From a checkpoint of a small image classifier.
Model: 48-pixel images, arch resmlp, norm rmsnorm, activation gelu, moe top_k.
Training: adamw at rate 0.0013, 40000 steps, batches of 128, held-out accuracy 100%.
Data: trained on abstract colour fields from 500 small random pattern networks, 203450 training examples, 25.2 epochs.
Rows from block 2 of a small image classifier, named by matrix and row number. Rows with one number belong to one neuron. Each number is 200 + 20 x the weight over its row's rms, rounded and kept within 0 to 999. All counts start at 0.
After each neuron's rows are labels from the 100 images, of 14976, where the neuron reaches its highest value: "colour at peak" is the nearest of a few named colours to the mean colour under the peak. Only what is clearly more common there than usual is listed. The data: abstract colour fields from 500 small random pattern networks. In brackets: how many of the 100.
# fc1: MLP up (model.blocks.2.mlp.fc1.weight, 1024x512), inputs 172-257
# fc2: MLP down (model.blocks.2.mlp.fc2.weight, 512x1024, transposed), outputs 172-257

fc1.627,221,184,188,195,239,208,200,199,214,201,242,196,186,183,203,229,232,179,190,219,252,201,197,192,193,228,195,206,206,170,179,201,191,261,208,192,171,198,225,179,217,147,198,175,228,208,216,182,246,210,183,194,185,136,199,191,199,210,219,178,219,197,183,226,188,214,204,206,196,213,193,195,199,200,235,227,185,161,226,186,228,210,207,183,187,215
fc2.627,208,206,175,200,232,184,203,195,204,188,241,182,179,203,216,193,207,195,195,209,175,220,178,201,232,194,225,193,199,212,208,229,202,205,174,197,214,204,210,190,206,250,192,227,180,206,208,207,231,182,235,209,206,176,194,182,191,218,241,219,207,201,195,221,216,196,247,210,191,210,196,157,219,187,184,206,228,170,207,195,177,225,190,184,218,222
colour at peak: purple (34)

fc1.115,184,195,183,211,218,172,193,221,196,222,172,208,181,182,237,197,218,198,215,236,207,198,212,218,166,210,177,218,223,231,198,217,202,209,215,192,184,165,202,224,179,185,188,183,218,205,208,214,182,234,206,168,187,187,204,193,158,190,180,200,164,210,177,165,206,171,177,203,209,193,195,203,179,208,210,188,213,204,204,207,183,200,164,219,195,226
fc2.115,213,189,200,228,188,168,215,239,165,191,228,205,228,206,188,183,175,204,202,222,210,180,167,195,232,193,217,191,182,199,253,179,207,194,194,204,224,204,241,225,196,186,204,203,219,202,214,212,231,189,134,199,165,193,166,208,236,189,181,191,182,176,185,186,209,189,136,196,198,239,156,194,203,183,202,182,196,167,203,194,242,200,217,227,230,201
colour at peak: cyan (42)

fc1.165,184,167,175,192,171,197,198,186,220,171,207,242,187,198,217,257,221,199,211,189,234,208,226,181,199,201,188,171,214,223,179,191,215,225,174,193,185,191,206,227,188,182,209,178,212,227,201,191,197,190,206,181,180,193,208,187,192,194,228,163,216,243,194,218,214,236,197,211,176,186,191,198,181,166,210,192,199,175,186,204,198,212,208,228,198,226
fc2.165,175,190,205,183,195,169,183,157,210,184,193,204,222,196,162,164,219,184,192,187,222,203,203,173,225,185,197,178,210,223,169,217,226,173,181,251,169,233,201,220,218,207,210,196,185,199,206,193,190,217,176,216,226,198,210,168,169,202,210,208,219,175,224,173,176,261,212,186,197,174,208,185,224,202,188,210,225,209,227,237,167,209,197,189,198,208
colour at peak: blue (27)

fc1.606,159,165,178,176,220,204,213,181,208,194,212,224,213,209,242,259,220,223,171,210,215,210,200,213,205,202,184,176,183,210,153,200,198,204,195,199,175,205,184,215,201,163,191,187,224,232,203,164,212,220,183,209,186,178,187,201,213,203,262,171,236,226,221,203,240,211,191,223,202,199,198,199,204,183,210,208,188,144,225,231,218,217,202,197,170,199
fc2.606,191,201,240,175,199,168,211,198,191,186,244,212,200,200,207,181,200,189,229,194,197,214,170,198,176,167,183,176,193,175,200,194,212,211,220,206,210,221,184,178,209,216,184,205,188,150,235,208,208,206,215,173,227,196,219,231,222,207,158,175,243,172,232,234,201,169,205,217,196,186,172,201,190,236,205,222,217,173,237,180,178,208,195,214,197,176
colour at peak: blue (32)

fc1.603,227,184,157,199,192,191,175,177,192,192,206,205,173,179,185,218,203,159,178,220,213,192,215,202,171,214,162,186,229,179,193,182,179,197,206,178,184,160,209,205,209,193,217,191,217,199,224,200,230,185,187,173,176,169,197,178,201,202,179,186,178,202,172,197,173,197,205,226,228,195,177,187,211,198,224,218,165,190,179,226,240,200,206,199,176,203
fc2.603,214,221,186,219,206,200,196,208,196,183,239,208,190,185,209,195,194,179,219,203,178,223,212,209,218,206,227,186,183,201,209,217,235,197,185,207,223,205,205,205,220,235,203,246,195,213,184,219,224,185,205,202,195,215,195,192,184,196,240,218,188,192,184,217,191,204,234,218,169,205,204,161,233,173,181,208,230,201,213,195,197,214,206,188,212,232
colour at peak: brown (34)

fc1.153,197,213,190,188,197,184,180,212,184,191,207,206,178,181,206,189,214,183,200,211,187,173,208,196,181,229,190,199,231,192,209,213,222,222,175,182,189,183,225,202,162,196,192,200,214,164,228,217,206,197,206,196,189,203,187,200,191,176,176,188,206,175,169,194,183,165,195,197,182,194,199,181,183,205,184,175,198,199,179,188,159,186,204,222,198,212
fc2.153,200,182,221,178,191,171,194,176,167,190,185,199,194,196,211,233,190,187,187,217,221,166,190,197,194,213,228,210,231,215,191,205,188,218,219,178,208,183,198,174,218,161,170,170,203,206,211,203,227,186,166,211,190,225,244,173,230,213,190,189,213,197,231,196,180,181,187,180,211,196,210,198,186,202,187,219,194,181,194,229,183,182,192,189,201,164
colour at peak: purple (31)

fc1.494,205,179,167,222,226,176,210,198,186,218,203,200,179,172,223,208,206,204,202,188,211,165,199,221,182,225,171,242,233,200,218,192,181,219,193,153,168,177,201,171,183,181,177,175,201,193,237,212,189,188,206,188,170,183,195,192,234,217,206,177,190,215,167,207,187,194,175,197,217,193,191,181,186,212,224,198,187,199,179,192,177,177,172,210,183,180
fc2.494,210,184,199,224,203,216,220,200,185,169,214,171,244,169,234,177,247,190,200,195,181,218,174,207,213,200,232,170,189,207,199,206,199,226,174,176,190,207,176,222,170,234,206,238,220,173,194,200,227,202,197,172,189,214,186,216,187,200,204,189,185,168,189,213,204,192,215,246,194,183,206,232,230,229,197,191,212,208,197,206,178,204,193,198,216,187
colour at peak: green (35); cyan (26)

fc1.443,204,174,166,208,199,187,177,173,174,179,215,191,171,173,216,212,216,190,159,199,198,179,206,194,175,213,166,200,223,174,215,183,174,208,204,175,192,158,194,222,196,190,211,185,206,194,205,203,242,171,199,175,162,167,191,201,196,209,189,188,191,204,182,201,165,187,228,209,203,177,173,202,220,193,226,197,165,193,218,207,206,191,186,189,176,203
fc2.443,195,196,187,236,221,182,222,206,215,181,220,197,194,166,178,207,202,199,206,182,193,201,191,194,201,195,216,227,206,197,210,245,211,197,157,196,193,200,197,212,220,256,190,232,182,190,219,231,232,183,244,195,192,208,184,209,195,188,256,198,198,199,198,251,208,203,219,222,186,239,188,166,213,193,173,220,208,182,192,208,178,231,203,187,205,225
colour at peak: blue (29)

fc1.340,235,198,186,219,200,187,167,173,183,195,185,195,179,162,212,247,202,194,182,218,219,196,209,219,176,231,174,210,228,173,188,187,191,228,189,188,188,151,232,201,205,180,225,179,218,202,220,194,237,198,196,180,179,173,197,182,205,208,202,170,175,205,190,208,168,200,190,239,199,204,187,191,205,193,231,204,178,189,194,214,227,206,166,177,170,223
fc2.340,209,236,188,202,230,200,224,200,207,201,208,209,194,211,180,194,206,189,189,184,190,220,186,225,201,197,201,198,176,225,212,230,208,212,184,207,206,226,214,220,227,246,210,260,178,222,208,203,236,196,229,201,204,217,192,193,181,192,240,203,204,197,202,227,225,185,256,213,186,201,210,169,229,176,179,208,206,194,203,202,196,207,223,189,222,225
colour at peak: cyan (26)

fc1.141,208,170,190,214,195,174,184,184,177,179,200,197,168,174,193,226,235,207,176,199,198,181,214,215,170,224,165,211,228,201,208,179,182,191,206,176,183,159,205,216,225,182,210,215,215,205,215,211,220,189,195,172,157,190,182,195,201,198,189,189,173,203,185,225,175,188,209,225,216,211,187,202,180,186,219,206,174,190,198,199,206,195,164,189,196,212
fc2.141,199,212,188,213,220,198,186,197,204,170,230,196,201,183,204,199,194,193,177,194,170,211,184,195,197,209,228,226,189,195,204,237,207,210,166,190,194,207,187,208,220,252,213,235,180,194,201,223,220,180,223,198,192,205,178,211,164,212,264,180,195,199,191,235,220,203,230,201,179,218,169,176,222,196,191,237,212,206,205,214,198,198,215,174,211,219
colour at peak: cyan (26)

fc1.726,189,184,223,198,218,211,210,238,214,206,191,158,189,185,194,221,204,214,198,153,191,181,208,171,195,188,202,219,183,208,201,196,184,205,193,192,214,197,215,202,156,186,195,184,194,182,198,214,165,171,188,200,194,185,196,214,191,199,212,200,195,226,206,178,206,178,190,171,167,195,199,197,221,226,223,202,204,194,185,206,168,187,198,168,195,165
fc2.726,195,218,208,182,192,209,194,209,161,164,153,190,209,164,184,196,205,211,208,204,184,198,237,204,179,228,199,206,222,205,219,238,187,175,172,212,201,230,230,135,225,192,177,191,187,178,197,217,213,201,209,204,201,190,193,209,199,180,204,182,205,248,196,172,226,197,180,211,187,174,182,209,185,146,229,226,167,191,183,203,165,197,219,176,203,169
colour at peak: pink (28)

fc1.126,185,197,200,199,253,215,207,196,208,216,192,187,205,195,211,205,266,235,190,198,190,205,197,201,205,198,199,217,197,211,158,228,205,192,215,189,191,217,214,169,159,177,184,191,205,203,213,232,173,193,173,218,193,185,204,198,209,207,218,179,206,187,210,244,208,200,164,215,239,207,204,182,210,218,201,225,193,201,221,219,189,193,230,236,145,186
fc2.126,202,207,183,199,264,184,206,198,202,225,200,181,206,154,185,208,220,186,250,211,190,201,203,182,182,196,218,196,198,160,224,198,200,198,224,206,215,180,195,205,160,178,200,227,181,196,218,197,216,184,173,206,175,196,203,194,199,221,225,172,202,210,200,208,201,240,170,217,213,195,192,200,199,225,186,183,182,180,190,207,190,190,226,195,172,160
colour at peak: pink (26)

fc1.123,183,191,196,215,253,203,191,220,213,217,185,190,207,212,204,186,197,209,184,237,211,219,184,192,220,230,215,216,180,223,175,225,185,185,194,218,200,223,202,187,190,180,183,182,206,202,201,226,195,198,193,210,210,199,187,196,206,201,188,185,207,219,203,207,170,232,198,187,267,179,211,216,209,185,247,255,211,171,216,232,212,204,226,239,172,209
fc2.123,217,207,222,217,182,194,199,196,214,241,190,203,237,189,186,194,238,203,189,186,187,193,236,199,190,195,194,208,179,184,191,194,186,197,174,232,234,161,198,216,202,214,191,220,227,227,211,209,176,221,200,200,199,197,182,176,190,184,192,219,184,225,213,227,213,198,184,217,197,199,197,220,216,179,240,183,244,172,186,197,178,215,198,198,194,234
colour at peak: purple (30)

fc1.194,199,185,169,214,196,208,221,215,204,198,249,228,188,200,206,242,221,185,191,229,219,204,213,202,202,203,211,195,201,191,184,188,211,200,175,200,198,197,214,208,229,180,204,167,241,178,196,177,208,183,179,199,184,162,196,208,185,209,223,206,238,220,200,207,184,229,177,170,195,158,207,228,203,168,187,242,191,131,224,188,222,233,230,173,179,190
fc2.194,198,198,191,206,237,163,187,209,194,177,231,187,216,199,187,190,215,187,189,222,180,222,170,203,213,181,195,198,189,157,182,195,187,181,206,168,199,189,179,174,213,230,188,199,164,205,217,188,215,196,219,208,216,204,188,175,207,215,233,204,228,190,218,244,206,182,211,205,166,182,200,195,179,216,145,209,185,201,190,201,172,194,204,157,233,202
colour at peak: blue (30)

fc1.586,238,194,182,201,221,202,194,191,200,199,196,221,201,190,198,244,180,162,178,150,213,212,201,162,196,222,201,194,195,197,178,187,176,210,151,204,214,213,226,235,168,180,226,192,201,201,199,192,208,185,169,177,196,170,199,194,192,184,208,167,216,177,203,202,200,176,226,196,211,191,189,191,210,181,206,203,192,175,183,225,241,220,208,158,203,196
fc2.586,181,235,198,194,246,212,238,190,172,234,212,208,244,173,250,197,196,205,181,198,171,213,194,190,202,206,246,218,169,221,191,196,202,211,178,197,192,215,220,196,188,198,206,183,185,210,210,218,199,167,192,214,222,217,184,207,200,195,187,184,190,211,197,186,261,177,205,225,227,217,211,177,200,210,202,200,213,206,170,194,195,183,211,204,173,178
colour at peak: pink (30)

fc1.594,184,201,203,219,212,197,174,220,214,201,202,231,199,212,217,210,239,211,183,219,206,236,211,187,223,219,199,192,202,194,191,210,224,174,157,224,192,211,202,220,187,186,173,191,200,210,193,236,210,191,193,210,206,195,201,220,201,190,203,206,198,212,209,204,151,217,174,186,217,208,215,213,208,206,202,209,183,178,209,211,209,184,209,222,197,220
fc2.594,197,224,215,222,185,208,204,207,226,198,204,191,197,231,188,167,226,180,212,182,187,190,170,217,197,193,177,171,188,190,232,213,206,183,171,214,206,196,218,216,209,194,185,231,228,230,203,240,182,220,221,186,183,220,185,186,204,222,177,260,199,208,218,201,218,180,192,218,208,204,225,204,205,157,207,197,196,194,190,192,184,200,206,194,191,225
colour at peak: purple (35)

fc1.76,190,210,194,228,215,237,228,214,233,207,219,206,233,229,201,183,197,208,233,203,198,202,188,214,228,183,238,192,222,217,185,225,198,206,152,209,207,202,171,193,200,195,187,190,193,193,182,189,190,208,186,250,229,191,226,217,210,200,214,194,219,221,234,239,200,213,201,199,225,218,237,217,172,186,226,196,228,192,207,231,203,197,182,201,196,178
fc2.76,206,182,221,185,207,201,172,195,198,202,215,198,190,209,235,174,173,159,226,218,213,221,204,190,185,157,192,188,222,161,174,153,181,212,231,178,224,193,176,198,218,155,222,192,185,187,226,204,200,223,182,193,231,196,201,204,183,202,216,226,226,193,206,187,196,187,212,222,177,185,177,224,202,198,166,180,191,203,229,212,206,213,197,183,177,189
colour at peak: cyan (43); blue (31)

fc1.509,203,212,218,211,201,235,219,223,238,224,184,241,245,231,193,196,195,221,234,189,189,226,207,183,238,208,230,172,206,235,200,225,218,192,156,224,206,196,197,200,199,195,198,187,208,195,177,198,192,211,191,229,237,202,235,229,202,213,183,193,198,198,234,220,208,212,190,193,214,218,236,232,171,186,204,204,243,200,189,218,208,207,202,204,207,199
fc2.509,213,220,217,191,201,223,189,224,193,195,234,207,203,229,199,162,187,158,211,217,215,208,209,208,172,192,224,177,212,175,187,176,185,224,219,208,197,208,197,210,196,176,223,220,177,195,214,208,176,227,184,226,188,200,176,184,172,210,201,212,236,217,211,175,208,183,194,213,199,210,217,213,186,196,185,181,180,207,223,189,190,188,189,222,169,190
colour at peak: blue (55)

fc1.331,192,237,217,199,195,219,221,200,231,212,187,211,244,241,203,182,195,200,236,197,203,232,187,205,250,185,242,178,210,208,199,240,226,192,180,234,200,232,184,197,188,195,202,173,189,169,200,217,195,209,194,241,248,202,218,211,201,210,195,197,207,181,228,211,192,207,191,196,204,220,243,212,179,213,201,198,243,198,216,233,199,184,206,204,180,192
fc2.331,180,200,213,187,186,197,192,182,205,179,183,212,158,209,190,194,177,204,166,186,203,165,193,175,188,225,179,188,174,201,185,173,203,201,213,187,218,182,197,204,191,194,187,199,222,264,168,181,206,194,179,182,183,179,188,175,190,215,189,183,176,231,195,188,205,219,163,194,173,207,198,196,213,191,168,179,213,206,187,143,195,173,204,209,195,190
colour at peak: grey (60)

fc1.754,208,198,195,192,190,216,220,197,212,180,219,216,201,210,179,238,180,192,200,173,224,188,216,188,216,211,214,184,189,186,217,169,199,208,210,202,215,222,219,169,177,201,205,178,198,160,229,183,231,190,182,210,202,191,169,234,243,210,202,194,227,172,204,189,186,215,196,170,171,179,207,201,212,191,182,210,195,202,185,228,224,221,225,199,177,198
fc2.754,209,191,202,211,182,176,206,245,185,184,198,162,190,164,196,198,190,232,147,207,232,169,204,204,214,229,195,205,184,238,227,194,180,177,187,205,224,219,222,193,196,226,217,208,216,221,230,216,181,165,209,164,186,192,169,227,189,176,205,184,182,197,191,186,184,172,209,188,178,225,184,215,213,197,169,226,187,184,191,202,246,232,204,205,227,229
colour at peak: brown (26)

fc1.36,205,177,148,162,212,195,175,207,183,186,207,198,188,185,192,214,206,172,182,215,251,183,183,210,197,229,181,198,205,188,199,187,193,204,183,187,186,181,227,199,210,150,196,201,239,189,238,189,240,210,168,174,194,128,169,178,173,157,192,193,182,219,183,183,199,195,218,197,202,188,190,179,191,205,219,210,186,178,191,219,188,225,200,207,214,225
fc2.36,200,210,183,197,217,179,208,198,212,184,238,190,187,211,216,198,210,207,194,218,182,220,188,205,222,193,207,206,193,206,219,233,212,204,187,207,233,212,197,192,214,263,178,232,201,208,211,210,234,191,248,197,205,192,189,191,194,210,240,228,201,209,204,222,209,201,245,227,191,210,190,165,231,182,182,202,232,175,210,192,177,222,201,187,228,211
colour at peak: purple (33)

fc1.615,222,194,189,233,184,182,185,170,196,192,186,204,181,172,212,220,207,194,169,209,196,173,197,210,177,215,176,201,205,182,179,180,171,211,186,163,163,199,201,215,207,206,237,197,192,201,202,213,218,171,204,188,176,186,185,202,220,175,202,191,187,206,176,174,145,175,204,230,208,164,193,195,218,222,214,188,176,212,191,207,192,195,199,180,193,207
fc2.615,192,199,178,201,196,169,180,209,175,212,203,248,203,175,182,196,173,174,220,187,185,207,204,236,185,194,195,237,200,194,201,184,220,222,223,245,225,210,210,179,212,234,188,213,192,184,220,200,200,196,226,186,212,258,214,191,218,181,225,232,237,197,215,193,193,212,229,185,177,214,178,182,219,193,178,217,212,223,201,182,209,252,220,194,172,201
colour at peak: yellow (26)

fc1.685,203,204,186,233,202,232,239,215,196,217,177,216,215,218,173,188,189,201,221,202,216,183,218,227,210,214,209,199,189,194,224,198,163,191,191,215,205,193,194,192,188,188,183,184,202,220,236,176,231,250,182,216,222,194,183,205,197,191,244,195,168,220,219,203,180,195,185,253,202,203,210,194,175,183,206,196,230,180,159,199,226,202,180,180,222,229
fc2.685,207,211,192,209,164,213,212,189,198,191,211,209,181,216,210,198,226,234,198,161,247,173,220,219,167,221,177,212,216,220,209,187,188,217,198,199,190,170,204,202,219,231,223,175,215,215,201,190,163,206,205,216,185,190,202,202,220,150,192,178,196,230,192,204,187,225,170,209,196,176,223,216,174,206,212,214,207,172,196,182,223,200,226,178,249,188
colour at peak: green (43)

fc1.341,220,239,197,213,193,209,179,189,237,207,186,196,220,212,201,196,176,196,189,171,178,217,190,170,225,181,220,189,210,192,184,206,208,174,161,223,202,217,208,198,207,203,226,179,214,182,208,211,180,192,182,208,234,201,225,218,213,196,208,207,182,201,232,196,195,194,197,168,196,211,212,197,221,222,187,212,223,182,187,238,177,161,207,194,172,196
fc2.341,190,187,204,215,206,198,210,179,178,214,202,204,222,193,214,181,202,170,196,237,184,180,202,230,203,211,216,183,182,199,211,207,218,187,185,155,186,200,182,202,204,149,182,204,214,225,142,195,225,201,161,187,154,190,196,181,180,233,165,175,198,209,209,178,212,237,176,197,172,183,173,213,185,162,222,189,225,206,174,171,212,197,205,173,192,215
colour at peak: pink (32)

fc1.62,199,243,226,233,199,234,202,226,241,227,210,211,227,226,202,188,183,203,233,194,195,224,193,186,240,187,227,203,172,199,187,218,225,205,196,228,206,235,209,202,192,209,209,194,195,189,186,209,170,206,191,232,243,202,226,231,218,229,187,202,188,210,249,192,192,224,171,190,184,208,236,207,219,222,184,215,251,207,176,227,175,170,210,204,185,218
fc2.62,165,207,187,199,225,210,225,189,194,233,188,202,222,227,188,203,201,182,218,216,223,212,200,193,216,215,179,175,215,218,230,229,178,186,195,183,188,199,196,199,210,222,209,178,195,222,213,211,209,208,174,208,202,217,229,200,189,190,203,181,234,178,206,206,195,217,211,186,203,182,187,225,174,219,230,197,213,215,211,167,229,243,175,200,198,170
colour at peak: red (38)

fc1.47,167,192,209,215,193,223,223,218,240,212,177,215,237,222,246,199,217,222,241,175,197,210,204,204,223,175,222,179,215,223,222,228,222,214,161,225,209,203,176,207,196,191,181,186,227,212,202,181,206,222,187,232,226,191,226,244,208,190,217,198,200,241,232,186,225,208,182,231,183,208,237,213,172,210,198,180,240,193,179,211,188,178,186,198,212,198
fc2.47,205,177,172,192,189,203,182,184,207,198,157,206,135,180,192,206,203,186,204,162,224,162,226,196,242,158,200,183,198,178,204,143,195,185,258,184,192,211,228,214,173,226,215,191,157,180,169,194,201,210,190,178,180,176,202,170,198,220,207,205,179,233,200,172,199,228,177,195,163,210,212,152,196,188,218,185,161,201,190,206,225,209,230,194,237,216
colour at peak: blue (26)

fc1.688,206,189,225,221,198,230,213,211,200,210,238,256,192,229,184,244,195,193,193,195,241,206,215,189,214,198,216,165,180,209,174,190,221,203,208,232,214,199,213,210,214,180,213,183,245,189,186,175,224,203,154,194,207,189,231,217,187,176,193,205,224,176,231,219,197,225,206,178,176,205,219,227,197,166,204,222,217,190,216,197,228,225,213,190,206,220
fc2.688,212,210,193,197,191,167,164,172,188,169,169,189,188,170,234,191,200,214,179,193,199,188,183,194,254,184,220,206,209,158,211,241,186,184,175,230,188,206,253,186,177,200,184,207,200,221,173,198,198,189,217,190,201,186,167,234,203,208,182,196,152,209,218,183,197,211,195,206,189,232,205,201,223,222,188,207,207,200,193,195,196,165,178,215,198,211
colour at peak: yellow (32)

fc1.163,170,218,221,220,209,242,217,204,229,224,220,197,220,226,200,198,205,211,209,196,201,206,201,197,239,178,211,181,177,217,176,225,211,212,194,225,196,223,199,226,185,207,217,198,204,203,186,188,185,197,184,230,225,201,224,231,219,229,211,209,218,203,224,204,196,215,167,194,193,241,247,209,211,219,193,210,227,186,196,206,212,162,221,188,180,183
fc2.163,185,181,227,198,221,221,158,180,182,200,178,239,196,189,188,199,220,202,206,188,185,217,214,192,196,219,185,214,200,201,208,216,195,222,229,165,187,205,188,135,187,224,187,211,187,176,217,185,204,195,193,224,199,209,158,182,234,156,167,161,228,193,234,221,193,194,220,215,215,185,201,207,195,181,191,199,194,189,208,177,174,162,199,219,191,185
colour at peak: yellow (34)

fc1.742,231,206,204,208,181,173,201,207,197,186,178,208,177,192,159,203,168,201,174,204,220,186,223,212,184,223,172,200,207,186,213,179,185,208,197,172,174,174,208,210,184,202,231,197,239,181,221,217,216,198,183,175,181,178,180,206,198,207,181,210,178,185,189,217,151,194,191,225,203,196,195,215,205,205,197,211,185,197,199,237,205,208,193,220,176,237
fc2.742,216,199,185,203,231,197,210,215,202,188,221,199,186,199,220,196,195,188,192,192,210,227,177,201,218,194,211,213,210,206,200,234,210,217,207,202,221,215,202,190,234,254,206,245,183,191,201,216,236,194,249,204,198,196,203,190,194,195,268,197,184,210,190,219,216,197,243,207,205,229,171,156,237,193,178,191,197,184,214,225,182,207,198,178,227,236
colour at peak: yellow (25)

fc1.289,218,243,213,211,193,230,202,208,215,207,211,179,213,215,198,179,159,198,210,168,206,212,182,182,204,171,228,195,179,194,215,181,176,217,199,214,205,239,219,209,213,195,235,197,197,187,215,198,182,183,179,204,216,191,193,190,207,190,221,190,191,185,227,188,205,190,198,195,186,190,207,177,244,222,217,215,242,193,176,217,179,183,220,189,192,220
fc2.289,189,214,208,211,186,160,181,182,190,207,160,216,206,203,248,191,196,220,172,192,203,215,191,211,143,200,213,199,202,215,225,172,215,187,207,224,155,181,177,165,203,166,206,199,211,236,159,189,218,209,166,225,205,202,195,226,211,189,187,187,198,203,211,187,203,190,171,178,228,204,186,241,172,171,229,201,244,203,196,199,220,209,206,196,201,197
colour at peak: pink (26)

fc1.421,173,191,179,209,139,196,173,210,209,180,206,257,181,180,202,200,223,186,210,221,216,210,222,188,192,217,205,171,226,194,191,186,221,196,177,217,205,169,172,188,200,198,210,167,229,173,202,194,220,190,206,196,189,180,220,215,166,212,162,209,202,196,188,209,167,207,213,211,193,191,197,221,148,195,191,184,199,205,193,218,205,243,221,205,215,190
fc2.421,200,209,198,204,227,215,199,183,175,164,219,206,199,220,202,209,154,151,198,191,239,185,193,189,203,205,217,188,188,211,179,159,219,208,250,179,166,202,191,199,188,181,204,198,187,225,178,194,192,213,161,210,194,169,196,170,182,217,186,193,174,194,228,165,201,228,213,178,205,205,194,203,208,232,154,195,174,210,194,238,207,211,213,192,193,230
colour at peak: cyan (25)

fc1.469,187,159,173,199,214,187,218,202,207,207,227,243,188,193,172,255,202,194,165,219,232,184,214,226,182,220,191,165,204,181,188,188,185,210,194,192,183,194,198,223,184,203,217,211,203,187,210,197,208,231,190,189,175,196,183,192,219,155,225,185,245,178,191,215,202,204,238,186,231,203,191,204,184,169,176,182,177,197,206,237,241,204,164,199,169,227
fc2.469,184,174,180,196,240,220,199,206,200,174,214,207,194,234,196,165,189,175,188,227,159,175,206,206,199,188,210,195,188,195,216,216,179,216,169,171,205,198,168,211,186,230,218,226,194,181,209,189,234,209,200,213,206,235,176,192,211,189,218,182,238,200,210,203,227,214,197,205,185,199,197,197,190,162,187,213,230,199,204,159,148,245,192,192,229,208
colour at peak: green (30)

fc1.83,192,178,208,204,223,226,221,226,198,221,198,230,207,218,208,230,200,212,191,215,230,219,181,202,200,188,200,190,181,222,181,194,205,176,183,206,180,210,202,254,187,200,211,203,222,201,187,177,194,229,161,206,207,182,204,218,210,193,262,188,202,209,221,224,214,181,157,216,213,224,216,208,200,170,186,187,202,199,232,213,214,180,169,168,208,219
fc2.83,204,172,208,164,214,244,199,190,199,167,229,209,229,191,207,197,170,200,197,188,160,256,201,201,217,181,181,193,191,240,186,227,206,197,189,187,188,209,240,191,234,228,214,201,198,212,173,173,198,196,222,211,192,212,212,213,197,175,160,237,192,192,208,196,233,173,240,198,248,197,188,191,209,166,186,216,194,195,215,259,209,185,180,189,223,201
colour at peak: red (30)

fc1.269,220,216,202,224,230,227,207,217,210,231,220,197,210,212,199,211,225,216,211,208,194,202,195,198,221,186,223,190,214,194,171,222,198,213,167,208,175,214,190,180,209,173,229,206,187,183,208,230,174,187,179,216,204,197,219,199,204,200,208,198,204,209,225,265,176,226,195,211,219,230,223,178,179,228,209,213,216,163,183,226,193,204,202,202,196,196
fc2.269,157,211,196,240,216,186,195,186,219,208,152,223,190,166,173,213,198,157,218,207,190,205,214,211,186,228,183,185,197,183,168,204,220,180,164,176,198,195,214,175,225,167,198,224,215,236,198,224,190,204,189,177,191,226,218,210,201,206,201,195,201,231,200,217,194,208,205,185,178,171,183,194,214,164,163,222,200,206,209,181,212,196,204,180,209,197
colour at peak: green (29)

fc1.402,208,196,171,170,223,218,212,194,223,233,177,208,233,235,239,198,246,199,201,198,228,235,176,193,222,189,223,185,225,214,186,233,209,194,158,193,174,196,194,212,179,183,208,200,217,206,190,193,227,197,162,213,217,203,214,197,201,178,202,182,180,186,213,193,196,207,191,220,187,195,222,212,203,193,210,203,229,172,189,218,176,197,186,214,208,255
fc2.402,224,190,206,201,176,219,184,190,233,225,217,198,162,161,185,199,212,169,188,210,205,190,210,225,191,213,187,199,167,203,223,171,197,222,204,168,189,208,204,239,173,208,182,200,181,221,166,216,207,226,186,196,147,188,158,152,187,195,223,204,193,221,221,188,178,235,172,203,198,182,203,215,246,174,197,192,213,251,218,194,194,156,204,169,222,187
colour at peak: cyan (31)

fc1.508,219,197,194,201,195,176,187,201,177,183,186,207,167,181,193,220,208,189,177,214,194,181,215,197,180,226,165,185,213,180,196,174,183,211,193,184,181,163,199,213,199,183,214,198,219,177,226,213,204,193,197,176,178,178,174,201,211,197,187,206,183,200,181,212,175,200,187,212,203,188,187,223,191,190,216,209,163,191,212,220,190,185,178,221,169,229
fc2.508,211,215,189,196,247,185,205,213,179,195,210,199,189,173,209,200,184,185,196,204,202,222,179,212,206,192,229,220,184,205,210,245,211,214,176,206,220,225,215,202,229,265,195,228,189,189,213,234,216,188,257,205,193,212,204,211,184,194,262,206,205,188,187,229,218,199,239,205,176,227,193,173,216,212,196,239,212,184,195,218,188,212,204,178,208,217
colour at peak: cyan (27)